config = dict(
    model='image captioner',
    translate=0.12,
    cutout=0.4,
    encoder_norm='batchnorm',
    encoder_stem='deep',
    encoder_widths=[48, 80, 144, 256],
    decoder_activation='gelu_tanh',
    decoder_qk_norm=False,
    decoder_drop_path=0.05,
    muon_scale='original',
    momentum=0.95,
    orthogonalizer='newton_schulz_5',
    batch_size=128,
)
Rows from block 5 of the image encoder of a small image captioner, named by matrix and row number. Rows with one number belong to one channel. Each number is 50 + 12 x the weight over its row's rms, rounded and kept within 0 to 99. All counts start at 0.
After each channel's rows are labels from the 100 images, of 14976, where the channel reaches its highest value: "top examples" is what is common among them. Only what is clearly more common there than usual is listed. The data: rosettes with rotational symmetry.
# convs1: grouped (9 groups) 3x3 conv (encoder.blocks.5.convs.1.weight, 144x16x3x3), inputs within the group 0-15, a 3x3 kernel for each
# convs2: expand pointwise conv (encoder.blocks.5.convs.2.weight, 144x144x1x1, transposed), outputs 0-143

convs1.1:41 55 34 30 78 31 37 55 66 50 56 55 37 62 39 52 35 49 58 43 40 44 42 53 31 58 34 49 56 66 62 51 47 57 33 46 46 52 40 40 70 32 46 67 38 66 54 57 74 42 57 47 47 43 36 51 52 59 44 55 64 49 74 31 44 51 38 53 41 41 67 39 52 40 57 44 55 37 31 62 60 46 42 48 51 55 40 28 64 36 54 45 51 74 45 68 61 49 62 46 40 38 49 30 52 33 69 50 57 62 44 39 59 29 32 61 39 61 56 43 65 41 64 56 55 42 52 48 58 59 46 53 66 39 60 28 34 52 58 50 77 93 38 51
convs2.1:67 61 78 50 46 45 54 47 40 64 59 56 40 44 58 42 43 45 50 50 69 39 50 46 52 55 34 71 68 44 52 38 37 48 48 57 45 40 56 53 56 58 31 66 33 50 39 40 43 48 33 40 41 57 58 55 62 52 53 60 53 69 37 46 36 40 59 60 70 61 36 74 42 65 49 52 44 53 31 66 52 59 52 73 25 40 59 35 31 53 43 41 69 64 51 50 24 59 73 74 45 48 56 59 62 29 42 70 39 77 56 59 32 52 46 45 37 34 44 70 54 34 61 50 30 47 48 52 43 36 56 40 48 39 69 38 61 59 48 72 56 57 57 24
top examples: four-fold

convs1.28:45 50 37 54 68 32 54 55 41 54 35 60 36 60 40 43 35 40 71 52 55 41 27 23 64 31 33 42 55 56 70 53 37 51 52 28 58 56 63 48 50 61 74 65 49 52 49 42 48 51 54 62 66 46 58 53 35 35 49 45 68 37 55 52 40 61 52 69 52 53 65 50 46 41 62 63 65 52 31 48 31 34 25 37 57 31 64 42 55 71 46 44 66 60 39 46 59 52 29 55 72 28 66 65 34 39 28 21 57 43 33 50 32 45 42 53 57 48 55 61 42 55 67 48 37 59 51 30 58 65 54 60 54 51 43 51 44 53 48 51 75 42 43 54
convs2.28:62 46 54 32 19 46 42 59 65 41 57 69 36 39 51 48 64 50 42 42 75 67 50 47 53 26 59 51 81 42 78 36 59 48 63 44 67 44 55 41 49 36 71 60 40 44 64 57 38 54 72 67 50 51 61 50 43 61 57 52 63 29 33 68 38 21 52 39 67 51 67 64 44 37 54 49 50 45 59 65 45 50 36 64 43 67 50 65 56 23 45 70 64 56 50 54 48 51 65 22 32 54 34 56 55 45 47 56 39 50 40 54 53 57 48 63 68 58 58 62 51 64 54 54 44 54 48 44 65 38 64 71 51 69 43 53 52 49 49 40 41 63 51 51
top examples: three-fold

convs1.2:53 54 49 72 46 33 62 51 46 51 65 49 66 40 46 31 25 43 58 57 64 45 39 63 64 66 37 40 64 34 63 51 36 39 47 54 64 52 67 54 35 51 69 80 56 45 53 59 46 60 57 43 39 34 56 46 54 36 57 53 56 67 68 54 52 65 53 50 58 59 57 50 52 71 75 70 18 63 62 75 58 54 53 63 53 41 85 65 67 56 32 40 42 37 56 43 43 58 40 63 57 63 57 39 59 67 43 72 46 56 50 48 53 53 52 65 42 40 49 26 48 57 47 47 35 44 33 47 40 58 52 47 37 43 48 49 47 54 23 70 41 32 52 46
convs2.2:62 46 51 75 47 52 55 63 61 63 59 57 61 44 46 46 42 69 59 56 36 44 46 42 56 37 43 36 45 50 55 70 50 80 43 74 57 58 41 49 72 52 50 47 64 47 62 70 50 53 48 52 56 39 69 44 68 43 45 52 38 79 37 27 62 48 39 50 67 79 52 57 68 53 53 57 63 75 64 38 52 60 55 65 50 44 46 47 42 43 58 39 58 36 34 34 63 58 66 70 48 47 64 25 52 53 68 65 25 51 59 42 72 38 59 48 57 57 46 60 43 58 58 46 65 62 41 34 58 38 53 60 31 41 48 33 45 61 53 25 29 49 38 40
top examples: vivid

convs1.86:39 51 55 55 42 37 78 26 39 55 31 44 42 50 48 43 74 48 53 47 39 46 59 36 58 36 59 57 43 43 71 45 34 12 74 47 40 47 57 68 53 26 26 63 59 24 41 56 49 53 61 58 57 57 48 47 46 40 54 45 57 56 43 45 44 55 52 54 38 60 49 52 47 47 46 36 51 76 42 51 55 54 38 45 44 49 39 37 64 48 53 46 51 36 52 46 64 53 51 37 66 49 68 44 35 37 28 47 34 49 61 92 37 50 61 45 29 50 59 43 35 58 70 59 28 34 59 53 42 36 66 43 59 41 68 56 54 75 50 54 41 59 42 42
convs2.86:45 54 34 56 40 49 42 60 56 73 46 46 54 41 40 34 46 36 51 66 54 59 43 39 54 46 50 54 77 39 44 53 48 50 42 37 43 51 60 42 58 47 46 77 45 47 47 33 42 77 30 58 40 54 26 43 32 31 63 49 60 46 74 41 45 50 54 38 55 69 38 65 47 52 47 45 56 52 46 49 41 44 63 40 48 39 69 50 36 90 38 50 76 62 43 33 62 36 64 55 47 23 68 48 47 38 66 42 82 33 55 32 62 66 39 42 46 38 31 48 57 65 37 57 48 38 48 37 27 46 61 66 43 56 54 42 60 55 38 50 54 58 52 49
top examples: three-fold

convs1.53:46 50 47 47 39 44 46 52 33 45 70 42 47 60 39 70 59 50 65 66 29 42 52 85 52 75 26 51 43 47 61 46 53 56 59 50 48 62 35 44 60 46 49 49 28 51 64 38 49 57 61 26 41 40 57 48 52 62 61 49 43 38 58 48 51 47 59 38 60 44 49 26 61 66 62 52 48 87 56 50 37 52 41 53 56 43 72 47 57 39 61 39 49 41 47 76 47 52 52 53 36 46 58 46 43 47 47 45 55 52 57 45 37 08 41 52 64 43 40 38 40 65 52 51 40 29 33 46 36 48 35 44 67 61 42 61 71 55 44 36 89 55 53 50
convs2.53:31 47 42 69 37 28 26 46 43 50 65 46 49 51 57 55 45 54 34 44 49 66 42 45 61 47 69 29 42 44 47 67 65 65 61 45 37 38 58 59 38 60 52 46 50 29 85 57 56 64 74 52 52 45 44 63 53 55 53 55 60 54 40 64 59 70 62 36 60 68 49 76 65 56 21 41 53 45 60 43 51 52 49 68 53 47 56 37 44 41 56 59 80 58 36 56 46 58 49 45 47 44 55 48 64 39 61 54 54 60 72 49 31 49 59 49 74 52 49 47 53 59 34 56 31 62 29 38 45 59 56 44 45 63 37 50 23 50 33 35 65 70 65 62
top examples: vivid; four-fold

convs1.81:45 58 57 60 54 61 70 27 64 34 45 63 56 32 50 49 64 38 37 39 48 40 48 52 54 48 36 44 32 48 60 40 70 48 25 61 36 56 56 67 34 50 29 67 36 41 45 46 52 47 45 56 26 92 42 34 42 47 46 45 52 50 52 41 50 48 59 47 76 52 62 40 66 35 54 39 23 74 59 79 33 42 52 40 38 47 46 51 51 54 54 43 52 46 54 53 55 51 48 53 47 56 58 62 38 43 54 65 59 49 48 57 62 71 58 45 70 49 46 59 37 63 16 62 66 35 33 49 49 33 55 45 54 55 40 33 57 51 50 54 34 61 41 75
convs2.81:64 61 77 23 41 67 56 40 39 38 59 50 30 50 64 43 56 50 46 58 61 57 70 45 54 31 42 48 53 49 69 41 50 36 54 43 51 61 62 53 48 49 54 50 53 45 37 43 49 30 70 51 53 60 43 33 56 42 64 57 36 54 42 43 48 52 34 64 57 31 52 73 50 47 46 33 32 43 46 55 76 57 37 29 41 45 33 45 36 58 55 25 56 34 41 48 29 33 75 48 47 64 56 66 40 64 38 58 52 38 64 47 60 46 49 66 54 33 38 52 47 52 75 31 62 43 78 57 37 44 51 34 47 49 59 72 43 51 30 44 71 43 32 49
top examples: four-fold; five-fold

convs1.62:57 68 52 36 44 57 42 67 42 41 23 50 29 43 45 30 24 62 54 46 54 77 43 67 34 50 48 68 39 42 41 38 43 22 49 52 46 45 32 20 48 48 48 47 51 39 47 33 42 59 33 56 33 37 44 46 42 41 58 45 79 46 38 56 56 55 49 50 47 38 66 54 36 38 33 59 58 60 81 62 55 56 51 32 43 54 57 63 52 46 56 52 48 41 48 37 53 39 40 45 38 55 32 47 51 44 35 40 56 40 51 43 54 44 64 40 42 42 34 30 72 45 60 51 44 44 53 58 51 60 44 45 61 39 52 41 40 36 82 39 67 61 86 52
convs2.62:22 49 52 53 57 41 84 33 73 45 59 36 58 51 48 59 57 48 64 53 44 52 59 62 56 54 65 66 60 29 60 57 74 54 55 49 58 56 45 49 45 55 54 39 54 46 46 36 59 49 64 60 48 51 39 50 48 41 50 33 71 65 28 52 46 41 59 41 38 65 51 54 44 79 65 79 58 35 44 79 45 65 53 58 45 43 50 64 43 21 42 55 57 35 47 53 47 74 68 57 52 46 29 39 61 60 59 49 43 52 67 62 71 38 37 48 49 68 65 50 35 43 37 55 57 48 49 60 48 40 39 63 54 63 39 66 51 56 79 58 68 54 37 38
top examples: pinwheel; off centre

convs1.21:56 54 55 61 68 59 68 33 52 52 56 43 39 66 43 50 55 45 41 51 46 55 55 42 52 40 37 46 39 54 67 53 46 61 40 77 54 51 54 37 36 41 95 73 40 58 56 57 59 66 33 60 72 55 55 72 40 51 55 61 56 36 55 57 43 48 33 32 55 36 47 50 53 56 53 45 24 70 53 41 58 52 56 52 48 64 52 45 46 44 49 40 60 44 42 43 66 48 49 37 27 59 39 54 42 75 45 80 38 48 57 53 39 53 34 48 51 57 51 41 39 51 53 38 90 40 54 53 32 48 59 43 22 31 63 52 56 49 50 33 52 31 75 45
convs2.21:64 24 46 39 46 47 51 49 63 63 60 40 61 59 46 60 76 40 44 32 72 47 67 62 49 54 47 38 31 35 50 57 47 47 47 35 38 59 48 52 50 64 50 44 39 86 52 48 28 44 58 55 53 40 43 30 61 61 47 43 67 34 56 50 50 51 66 50 70 45 60 55 53 50 50 43 55 37 39 53 46 38 59 57 56 69 64 38 40 40 50 81 61 29 33 43 45 62 60 72 38 59 60 53 57 75 45 34 39 60 26 45 46 51 53 51 51 76 40 55 53 47 57 37 61 30 53 31 53 38 48 66 57 45 70 60 48 38 21 63 44 65 48 66
top examples: three-fold; four-fold

convs1.58:78 56 56 47 29 50 62 57 53 37 51 60 69 41 58 67 49 51 40 54 47 33 84 42 45 45 29 28 47 44 60 46 53 34 56 50 62 56 50 53 42 49 58 55 41 51 51 67 63 54 38 40 66 64 42 45 37 63 56 39 38 68 30 59 56 53 53 46 52 48 43 45 54 71 44 51 48 54 35 51 46 54 53 24 47 47 51 46 45 41 53 39 48 15 61 53 34 43 54 51 45 30 49 38 46 50 66 71 68 45 66 53 33 68 51 42 62 49 58 28 55 55 49 43 24 34 45 43 64 30 53 54 46 43 67 44 70 09 51 52 43 45 43 23
convs2.58:47 51 52 54 36 59 52 45 25 41 74 40 44 37 48 51 64 64 45 48 31 55 33 76 46 32 28 58 36 46 32 39 31 41 55 45 60 47 38 40 40 36 58 47 55 45 47 36 59 38 34 48 38 55 40 75 44 64 52 48 54 37 30 30 56 35 53 51 29 59 53 29 38 46 50 38 43 33 65 54 80 50 65 40 40 48 52 63 50 64 38 44 44 34 33 61 45 44 47 50 31 39 43 61 66 39 65 45 53 61 23 42 31 52 49 65 40 41 59 54 66 46 64 49 59 57 13 55 46 48 46 50 31 47 48 31 47 50 34 43 58 49 55 31
top examples: pinwheel; five-fold

convs1.45:58 34 20 52 55 34 48 37 42 37 49 64 58 52 36 42 41 43 52 52 35 59 51 32 38 39 46 45 49 50 48 65 44 59 36 46 49 81 85 63 37 75 62 56 51 49 54 43 51 45 45 45 32 40 55 38 42 54 43 51 42 56 45 59 53 70 54 43 38 76 66 41 54 68 39 51 56 51 52 42 67 66 62 70 53 50 46 57 52 56 68 36 58 53 32 79 55 57 64 52 47 37 47 61 41 50 52 44 50 21 67 45 63 39 49 32 60 47 68 56 67 23 67 51 75 62 49 59 58 62 55 38 37 60 54 46 52 44 42 68 37 40 29 40
convs2.45:55 48 42 46 47 66 61 45 49 40 57 45 80 51 48 72 49 31 45 33 34 75 33 54 57 64 40 45 59 88 58 48 56 41 54 43 71 47 45 35 52 59 58 67 39 40 53 54 39 40 25 33 47 57 69 46 50 57 46 58 42 47 27 58 56 45 64 58 48 56 53 35 61 53 39 58 50 55 80 60 59 48 55 50 52 48 33 45 31 50 34 36 47 52 38 52 45 44 62 37 72 38 36 37 51 38 24 28 20 44 50 52 38 51 58 72 74 54 61 42 51 38 47 43 46 47 54 61 65 58 72 62 58 46 45 41 39 67 39 57 46 60 34 56
top examples: three-fold; pastel

convs1.91:48 59 34 39 45 58 48 56 55 68 44 55 48 51 45 49 23 56 61 49 59 46 49 34 53 37 40 53 45 71 49 69 69 27 59 39 70 58 41 45 87 37 39 51 37 30 53 52 54 35 39 34 90 47 50 45 59 47 75 36 45 41 41 63 60 44 57 32 54 48 71 51 58 38 58 52 50 22 51 42 39 52 43 67 45 56 34 48 67 34 37 51 52 47 38 41 57 43 58 37 56 43 62 43 45 36 50 43 51 74 39 46 29 63 41 37 33 51 43 43 57 62 53 57 31 43 58 52 29 56 85 49 43 55 41 49 45 41 57 39 61 40 65 54
convs2.91:56 37 69 43 58 63 45 46 44 47 43 71 48 36 46 45 59 65 29 58 62 62 45 56 62 39 49 37 46 74 45 60 44 36 57 43 42 41 46 51 54 51 48 59 47 34 60 54 55 71 68 42 61 39 43 55 66 62 43 45 54 39 49 67 64 68 35 44 55 50 55 64 45 61 57 35 66 66 59 43 58 31 46 51 72 56 40 51 50 46 43 55 60 72 69 68 52 48 78 56 53 39 67 63 73 46 33 59 41 62 62 57 55 52 54 79 76 59 24 59 61 61 41 54 25 41 45 58 53 60 48 68 67 62 65 64 65 74 28 48 48 68 49 60
top examples: off centre; five-fold

convs1.117:57 58 60 62 36 45 46 62 54 59 51 50 69 50 63 40 64 40 26 84 49 60 46 69 29 28 42 71 53 63 56 61 59 80 70 55 70 48 47 64 57 57 65 68 61 14 57 48 41 53 57 38 32 40 55 49 51 57 51 65 49 58 35 45 46 42 55 45 54 25 43 38 38 48 44 50 44 63 49 55 41 61 57 46 57 38 55 59 80 41 60 52 49 47 59 70 53 55 40 43 50 41 41 32 36 57 47 53 83 65 56 50 51 64 58 66 29 60 43 56 46 71 68 37 48 44 40 29 49 37 39 42 48 55 49 63 54 47 60 62 51 65 52 64
convs2.117:41 44 59 59 47 33 43 61 56 50 66 58 64 56 52 35 28 37 29 61 50 58 70 49 54 52 52 41 61 40 69 36 50 60 42 67 42 52 49 62 60 59 56 40 46 42 61 41 42 65 48 61 51 45 60 45 51 30 69 41 40 50 51 57 41 41 52 45 55 45 72 48 41 55 39 45 43 46 48 58 54 51 48 24 55 32 53 46 66 34 44 33 50 54 33 54 32 39 46 66 56 35 61 48 35 69 45 45 57 39 67 26 84 62 56 47 52 30 62 75 44 26 59 37 41 56 76 28 51 51 54 51 56 42 46 76 60 23 48 65 45 54 32 74
top examples: pinwheel

convs1.47:38 45 40 36 48 49 62 49 40 36 68 33 64 60 41 59 45 54 52 63 50 73 55 48 61 44 35 44 68 41 56 43 51 51 41 43 68 31 60 47 58 56 38 45 55 39 44 42 18 58 43 47 39 61 44 71 43 45 42 50 51 48 28 42 62 65 52 46 35 50 74 51 46 41 54 59 36 68 49 47 58 75 43 84 47 39 47 47 73 49 68 73 46 63 47 40 41 72 38 34 40 64 64 61 56 44 64 45 38 48 61 57 49 50 62 44 53 54 49 50 66 35 83 31 48 61 34 47 72 75 44 47 50 43 70 53 48 33 71 55 64 47 46 41
convs2.47:56 36 37 33 44 35 46 41 72 55 65 46 44 49 39 37 50 43 47 59 48 37 57 63 62 56 49 47 61 60 41 55 57 54 37 49 73 26 28 53 53 52 56 48 63 39 54 27 60 32 62 50 42 45 59 42 61 56 55 53 39 56 24 58 42 46 58 64 59 63 46 72 57 57 52 49 63 44 46 71 64 48 17 42 53 58 32 63 59 44 66 27 51 59 64 35 41 50 62 48 26 50 48 38 24 58 47 49 52 46 44 50 56 63 55 48 53 71 58 39 82 50 62 59 44 88 55 65 54 54 45 44 46 71 52 60 79 55 54 65 39 40 61 56
top examples: off centre; three-fold

convs1.90:57 47 69 58 52 56 49 82 50 49 56 62 48 40 49 55 58 58 48 44 53 39 48 36 49 37 43 59 51 58 53 42 36 19 44 60 42 60 67 48 38 28 35 50 65 50 26 52 49 54 52 36 47 59 50 50 50 43 40 42 41 43 47 59 55 80 46 52 51 33 85 33 45 59 73 55 39 29 60 56 71 53 56 55 56 46 28 42 48 59 38 47 43 46 58 51 72 43 64 55 30 57 69 62 47 55 55 54 59 51 34 64 65 66 58 66 36 37 61 32 39 49 63 68 47 49 44 56 50 30 27 34 49 47 58 35 68 62 58 64 67 44 84 41
convs2.90:38 26 31 46 42 30 29 34 49 55 47 35 21 46 57 58 28 62 41 30 50 42 48 53 32 56 60 53 38 43 53 62 39 46 44 50 43 40 32 65 46 60 54 43 65 56 64 53 52 41 30 56 48 48 57 27 45 75 34 52 25 59 44 64 30 52 53 25 57 56 20 40 60 67 58 54 57 48 39 33 31 28 58 53 62 55 33 58 38 38 51 44 51 53 53 40 48 43 42 51 38 43 54 48 54 50 49 46 47 52 39 25 31 51 53 33 57 35 52 39 42 33 53 45 60 52 43 25 49 59 44 52 36 69 29 56 41 33 47 33 39 63 39 36
top examples: three-fold

convs1.48:49 44 26 58 53 44 25 71 47 56 32 54 45 46 31 62 34 36 61 56 71 58 68 54 33 63 88 51 34 64 26 48 36 66 62 50 41 37 75 57 28 66 51 50 52 58 65 53 45 69 35 48 51 26 45 52 48 54 31 48 64 69 54 38 41 54 48 42 41 45 48 59 51 56 41 59 63 39 42 41 62 42 58 46 56 59 43 59 60 65 55 44 46 43 49 38 44 49 54 40 41 57 47 50 50 58 41 43 51 47 46 43 56 45 35 40 66 35 45 86 58 37 63 63 58 89 51 72 49 46 39 44 38 42 59 52 54 59 69 53 64 53 52 62
convs2.48:58 47 52 22 26 59 58 68 47 47 46 54 39 59 59 58 26 46 58 57 32 37 37 46 63 40 58 48 34 39 46 42 72 41 39 53 74 36 48 32 66 39 42 51 55 38 50 36 48 45 56 67 39 50 08 45 61 58 42 43 44 28 37 42 53 40 37 67 48 55 48 65 49 48 46 37 69 44 56 46 49 69 38 19 48 59 44 55 48 41 51 32 47 45 56 60 42 55 55 34 43 55 52 45 46 69 45 28 53 40 91 47 55 51 52 35 46 40 34 48 55 73 43 65 49 43 36 29 54 50 45 39 43 49 52 66 51 38 53 68 53 35 55 60
top examples: pinwheel; three-fold

convs1.82:45 55 41 41 76 54 46 53 38 44 52 50 46 21 53 72 33 56 43 35 45 51 43 49 46 48 53 33 76 35 53 29 47 73 59 49 39 48 56 45 42 61 77 21 54 76 56 37 47 68 53 40 79 49 50 56 54 61 73 37 43 33 56 58 87 21 59 59 51 61 77 33 62 45 47 40 49 38 43 54 49 59 58 56 59 48 53 54 36 53 55 43 56 48 41 42 38 44 38 46 49 49 61 59 57 48 53 42 38 45 35 48 67 45 48 54 35 47 33 64 67 68 37 56 57 43 63 43 62 58 56 46 70 65 69 55 51 36 44 46 65 35 42 50
convs2.82:19 40 36 82 33 55 48 46 39 44 47 60 60 68 40 62 55 50 59 40 68 47 35 48 16 50 52 44 51 52 44 46 26 49 46 62 50 49 67 57 33 65 44 52 46 40 63 53 54 49 50 42 64 51 54 53 52 49 52 67 43 46 37 57 55 47 44 44 61 48 32 65 63 64 38 48 45 56 60 46 35 64 47 44 49 59 58 33 57 41 45 35 61 41 58 30 30 63 42 44 51 32 42 45 63 48 17 75 27 41 36 31 67 67 56 34 35 61 55 53 52 67 68 48 46 55 49 63 45 56 64 57 70 47 61 41 61 68 45 58 41 54 69 79
top examples: four-fold

convs1.96:47 59 55 48 53 55 48 49 69 46 52 52 51 61 48 27 68 33 46 58 26 77 43 64 55 33 29 44 35 45 81 38 57 57 37 45 54 52 62 46 48 67 73 41 67 37 35 65 43 21 65 47 73 55 61 35 62 56 45 56 38 56 65 48 45 37 54 51 41 65 39 45 32 32 38 46 57 68 42 56 45 61 58 60 65 46 43 41 50 44 48 55 38 36 72 53 59 38 53 66 37 60 50 39 44 31 66 38 60 33 51 38 37 63 49 56 51 67 44 50 82 44 53 43 53 37 58 59 62 44 57 67 66 45 56 61 26 62 51 32 55 39 54 63
convs2.96:41 51 38 66 41 60 63 57 48 43 68 34 35 47 69 35 47 46 50 47 52 60 33 39 51 45 43 50 31 40 48 63 63 33 39 61 55 40 41 32 21 47 59 48 41 34 57 59 38 68 51 54 30 68 40 40 74 41 78 30 42 54 49 35 64 64 62 41 40 54 54 36 50 51 45 63 61 42 37 44 20 60 67 40 71 58 68 71 44 75 32 36 44 60 47 70 55 64 38 45 54 45 69 46 48 59 33 42 62 46 54 52 45 34 36 57 47 30 42 55 51 38 44 47 45 52 45 36 51 62 40 70 48 39 37 46 26 36 37 61 50 44 40 55
top examples: vivid

convs1.63:36 51 36 60 28 30 72 70 47 67 58 69 73 49 57 46 76 56 63 53 22 36 41 33 90 56 55 46 32 61 62 48 65 37 50 52 58 62 54 53 73 42 62 37 65 58 39 52 57 56 55 45 63 48 51 39 57 32 62 36 47 36 42 57 62 43 46 60 35 55 32 48 46 46 54 17 42 28 60 44 54 52 58 43 70 38 47 46 68 60 52 34 47 60 49 51 47 56 46 53 37 46 64 54 57 33 50 64 34 43 64 48 46 45 41 40 31 59 47 41 50 40 39 76 72 44 54 61 54 48 49 59 46 32 45 68 48 48 42 56 40 59 51 44
convs2.63:51 47 59 50 31 32 44 42 70 58 42 61 43 65 45 39 49 42 50 55 63 55 53 51 46 54 51 30 53 52 39 55 57 60 54 31 51 33 48 43 56 47 57 57 66 69 57 45 61 52 59 54 55 49 68 70 63 53 66 53 31 43 55 63 55 34 59 36 58 43 65 61 44 51 59 72 60 66 59 58 57 70 70 50 62 43 46 61 74 46 43 66 40 59 47 43 66 26 58 50 42 59 52 35 48 42 50 38 24 67 35 48 61 43 51 40 67 57 46 66 60 43 72 94 48 47 63 46 57 47 69 59 64 40 63 61 58 48 83 46 35 41 31 28
top examples: pinwheel; off centre

convs1.12:69 53 46 38 49 34 56 67 80 60 66 63 57 42 65 54 49 67 49 45 55 49 40 32 60 51 38 50 63 67 60 36 61 59 53 61 42 29 51 54 47 39 69 36 72 69 55 75 41 35 53 35 66 63 57 36 24 58 66 31 30 52 39 48 58 40 74 54 44 59 52 41 45 45 58 48 47 37 64 35 41 50 53 63 57 43 53 62 27 46 61 42 31 49 62 56 31 48 40 41 48 36 45 57 40 59 70 46 53 41 39 51 41 67 44 42 89 69 62 58 45 59 68 42 49 52 60 54 59 52 52 63 52 38 37 55 43 34 44 57 44 33 37 34
convs2.12:35 32 36 54 47 42 55 44 34 68 25 60 55 49 62 69 61 77 45 24 76 46 38 36 41 50 44 59 50 56 38 79 47 63 57 46 44 33 56 56 47 46 56 52 54 29 43 32 42 50 62 46 44 51 38 73 53 50 43 47 55 29 53 55 31 63 66 36 45 59 63 34 36 62 42 35 57 46 30 45 50 54 38 49 55 56 39 61 39 39 63 50 46 37 72 54 32 62 55 50 39 37 41 50 57 49 28 43 43 55 34 40 77 28 63 24 54 48 47 44 56 43 62 50 71 49 65 42 51 42 31 55 36 41 36 51 40 26 41 43 50 37 60 44
top examples: off centre; ten-fold

convs1.36:46 57 55 44 36 58 46 44 53 43 72 35 81 32 56 34 58 34 40 51 61 39 65 54 59 26 46 52 48 54 49 58 58 39 34 56 67 62 44 63 31 47 60 58 57 30 44 41 27 38 51 73 53 38 58 52 68 42 55 46 42 41 58 74 60 30 63 37 60 37 63 65 53 42 54 42 50 37 66 54 69 79 48 50 44 62 40 58 56 54 56 41 51 69 35 50 25 56 47 59 63 33 53 40 53 57 40 43 51 55 31 62 69 49 48 42 47 54 52 63 47 47 51 87 46 62 62 56 42 49 26 64 51 71 54 34 43 57 49 61 55 51 31 30
convs2.36:48 38 51 37 29 43 51 58 80 70 67 54 48 65 47 16 44 59 50 50 51 31 62 41 53 53 44 45 80 58 48 78 27 43 52 57 37 45 31 42 40 51 55 60 57 64 54 52 52 45 41 46 58 56 53 54 51 44 65 57 48 52 36 58 70 51 60 34 43 65 68 34 58 60 40 43 61 43 48 50 64 57 62 60 40 43 54 62 47 49 57 46 50 68 25 33 59 34 51 82 42 48 53 26 38 44 46 40 55 42 57 34 51 44 33 55 67 29 33 29 65 40 41 68 32 79 53 52 49 67 40 60 51 49 42 56 42 59 46 43 54 52 64 65
top examples: three-fold; four-fold

convs1.112:54 62 60 52 55 29 44 40 46 57 46 56 35 44 54 73 52 49 54 60 29 35 76 18 44 50 51 54 32 44 34 57 67 46 64 59 53 38 47 54 41 48 47 49 55 57 45 40 52 46 34 32 58 39 65 43 33 52 55 57 40 28 41 65 65 49 54 54 30 72 32 29 49 40 49 33 43 45 58 64 55 44 34 66 59 50 33 45 58 53 57 53 65 58 48 38 51 40 49 69 51 58 69 52 73 64 26 31 26 32 33 30 77 44 36 40 57 62 54 53 40 49 52 45 39 37 47 60 68 68 46 52 57 28 44 51 55 54 58 48 28 42 31 46
convs2.112:60 45 68 31 57 30 47 49 27 70 33 54 38 55 42 43 61 43 23 53 49 42 80 57 40 47 30 50 34 39 46 37 43 22 60 62 33 55 57 39 27 27 38 37 41 48 32 43 77 35 63 47 48 57 54 49 39 63 58 34 50 48 66 46 38 51 47 66 47 46 52 58 45 64 58 27 33 35 51 39 51 52 61 65 37 46 74 49 62 65 53 56 49 57 42 61 52 61 55 55 51 50 56 73 52 41 37 44 64 34 37 48 48 57 56 47 64 41 56 45 62 56 42 48 51 40 66 41 35 51 51 50 65 68 61 36 53 40 41 25 31 61 74 49
top examples: four-fold; three-fold

convs1.34:58 63 53 51 52 58 39 44 43 45 40 24 53 49 55 40 76 48 44 56 52 46 43 35 57 25 56 37 60 51 40 36 39 61 43 42 41 47 66 59 38 50 66 59 65 53 48 63 59 40 57 21 55 49 50 74 55 37 50 39 63 52 59 34 39 49 31 61 38 60 57 60 38 54 67 69 41 54 57 44 55 42 21 45 56 63 41 53 62 51 31 51 44 17 44 63 96 35 42 50 48 50 70 40 31 44 37 35 46 42 47 43 43 21 50 41 56 41 36 66 73 38 61 43 41 65 67 39 55 47 45 50 37 47 46 43 63 57 50 44 48 45 40 45
convs2.34:44 55 48 54 63 50 61 51 53 63 44 43 36 55 33 40 58 65 28 39 45 68 62 59 55 74 49 57 55 69 59 49 44 60 45 75 53 47 39 57 48 84 45 54 29 61 40 46 68 54 43 38 63 39 34 46 54 56 47 64 76 39 43 81 40 32 55 47 51 74 70 43 49 41 53 52 57 46 40 58 77 51 60 49 64 46 48 56 40 39 44 58 54 52 56 56 73 29 39 66 38 34 37 33 51 55 49 58 56 53 70 71 55 49 79 32 49 65 51 59 47 50 61 48 52 41 59 43 70 42 59 35 53 38 71 52 59 53 49 36 63 28 50 34
top examples: three-fold